Weights of a small sound classifier: 10000 steps.
Rows from block 8 of a small sound classifier, named by matrix and row number. Rows with one number belong to one channel. Each number is 128 + 32 x the weight over its row's rms, rounded and kept within 0 to 255. All counts start at 0. Numbers have three digits each.
After each channel's rows are labels from the 100 clips, of 14848, where the channel reaches its highest value: "top examples" is what is common among them; "peak on" is the class under the peak. Only what is clearly more common there than usual is listed. The data: phrases spoken by 400 fixed synthetic voices. In brackets: how many of the 100, against the usual share in percent.
# convs1: first pointwise conv (model.blocks.8.convs.1.weight, 288x288x1), inputs 96-191
# convs3: second pointwise conv (model.blocks.8.convs.3.weight, 288x288x1, transposed), outputs 96-191

convs1.161:166163179128159147128128128128128172063093143128147128128128122128128128128128128174059128117098128128159079108152158192128128128159119141128094137062209077163173128128163189128128114111128128157166128113094128073043128155042128143128123128152128106128097156150186184128085128053128128101
convs3.161:176096128168105109141169142128128128160056166128128128128128128128182128118112128128155128128128076128119107111170170074128128128103128166128101128169150056128128175180128128128128024074246047110128128113157128190160029128128128079128128128128177092128087128083064128128156128182128128099
top examples: high voice (86 vs 24.8)
peak on: silence (100 vs 37.7)

convs1.199:128120181128185172128128128102073116128128128128128096228094128045028145128128051097173128128221128128110128062128167128047148155016128128093121102128174128104151080160095128142128128128159128128128128162128142128128172128142081128102104147086128073147076128128085128074088171098124128094
convs3.199:128128165128128025098072128128128109158128131128128128139079193128128185150107080224085128089128182147191128128128128078184232128128128096145128237128070128146128128128110176162128157128128128171167128099128148128085155128128128128078128128076082163128128128037128174128086128128160128128
top examples: child-like voice (51 vs 22.5); pink noise (34 vs 12.6)
peak on: silence (72 vs 37.7)

convs1.86:128096106122084162167088106099139128155066051128128061156162102121128148128021128165128128128081128095164199156128128128128128064128104128104107128169128077110170024128142088148137171152128128128094128128163169169177111070128076128164128128162123100120134100128056128073133128112128147128
convs3.86:137117128128155106128097099157128074128128128101157128128224128149128243128128082151128128179157128104181128079104128128227128128082128112128128164190100128152170128119128188076128098128128141128099128243068093185128128128150061114145128105128147128178128122128143128145128128128110128100
top examples: deep voice (96 vs 28.7)
peak on: silence (75 vs 37.7)

convs1.35:128128091128103128173128087145136128128053128128128128122128128128128128084128128139128174046128128128128128128128128046128097128128168131043128128095128167149128160062149128193152128047178101098128161022079128128179128128153128128086128128131128128128128090128128078086128029128128103128
convs3.35:128178187188128170097128128128191095177128128128128112128128128128090203160202128128128128167075112128154136128046175128222079128179128128128128093072128128128128128072098128128101128128076128195128168173102163128144128128128128066128128089156128128128054128102128067174114128128128128128
top examples: low voice (76 vs 23.9)
peak on: silence (98 vs 37.7)

convs1.96:218128128128128128128153128128202104146245170128128128128177065149145128074035128128128128128128128128083178159128128128086129128128161170128083128073112091128128188128169200060128075170128128128063113172128110167111075128091190128128154189128067128148041128128042128128128128138096083128
convs3.96:128080139141128146128128128184128153128166128128179128191128187116143235128163049157128068097107128128128192156095087128160128073128153102128185128151169172128130128128128128107062128128128064186128151158128128128112170152128151141109128128098128175088190128093128142128023128150128128128
top examples: deep voice (85 vs 28.7)
peak on: silence (82 vs 37.7)

convs1.180:176128193128128128104128128161161174172128114144104128128075128128128128128102128150081190128164191172181128187156128128144128128128128168128128169063128128202128088128132111165128166092164128139165177128128128228058057145128128081128128133128128147128137172128141075128099113067167128128
convs3.180:128128199128089117128128109128003079138128082128128128059128128162128128128128147128128156128128219128128128173080128128059128128128175128144160161128128098128128128173153138128139128116030148173159080098181112128128092128174128148128128182128128103128128128128128199190201152128157103128
top examples: child-like voice (93 vs 22.5)
peak on: silence (79 vs 37.7)

convs1.160:128128037128154073049128164093112176133128169128128128128169128128122128128141142189174128128157128128128128109191128197128070072157182197102128067128128096128109094116175128057128088128167088128073128128128128164084108121128081203128168089128128128128128079133128128128096162128061176128
convs3.160:128052173097128198086095128128087158098128128128128140128072128213128162065128091128097109186159128128128095155177094128128145147128160163066128144128128113151128085151128128128128128128128158165128128123128083077128128099119128128128128128133181128118085164128128128128128106150128104164
top examples: low voice (67 vs 23.9)
peak on: silence (99 vs 37.7)

convs1.73:128255128128075128082075128128065128120128128128069128128100101087128069128128128053128128128128128128128128128158128128078128128042128052065154128128164191155089096128147128157128163165128106033169128255128128128151128154214127128128141128145128128128137128128128198128128128183128128128
convs3.73:188128172128128142083128128093159086063157128117128077162092179128176128145176128128177128128128128128184069128076128128088185128128107128128128128128128096128189128128108159128177136104164128128128128128086128154092108128046128128098128128128128128112128180128128176091128128128159182085
top examples: child-like voice (53 vs 22.5)
peak on: silence (97 vs 37.7)

convs1.79:128150107131128152111064128105128128153168128128191128128085176128106180128128140022097100128099063128128151128128101185128128128092128128128128066128067070103095128128139085128153137128128124128147088128163103105128128128128155128128045128128128128128044128099223128087128128087128060128
convs3.79:128170128087170128128208128119128156100052128168128128128083053141128128128128128128128128160128128128128128128043159122178128086128159128095128035128128089159161128128128128128128165128158062128128128100128128128077128128109128128102128128082082128128128128128088254128100128128128128128
top examples: deep voice (71 vs 28.7)
peak on: silence (73 vs 37.7)

convs1.286:128089128110128051128128082128099128128154131080128144174140128128128128175128173142120128128157071128173128164158203128128146094194128183164128128111128128128165128128161128107128137128080171193114066128119153128037135128129128119164128076104078128128150128086128122128086128077131128110
convs3.286:069128154141169128152183116102173128087252128179175128172128150128128128153128083128151128095055128116201128174169091128233141144128042175128102128128128203124095128128158128128128125128128158160128054128128128173128097128156128128128128128128128128164128147128116128128190128128128090128
top examples: child-like voice (99 vs 22.5); fast speaker (66 vs 22.9)
peak on: silence (88 vs 37.7)

convs1.68:128128128073052128112128128094128128128128128128078154128106128160060212128128097142128103128128054069128151049128128153128128148128128112170120128128128128171091128030128112128128128152128128128128128120170200111128128128112128095137128128179128128128128093128098128128128128141128219128
convs3.68:147157089157128169128128128128128128164172053128128167087128128128128061128128128128128203128128128128148048128206106164075128128128171050128128206128128104128128128133095128208128128128128128169187064128128103135128128098128128128128128128128128128128179177023128200087099128094160128128
top examples: high voice (71 vs 24.8)
peak on: silence (97 vs 37.7)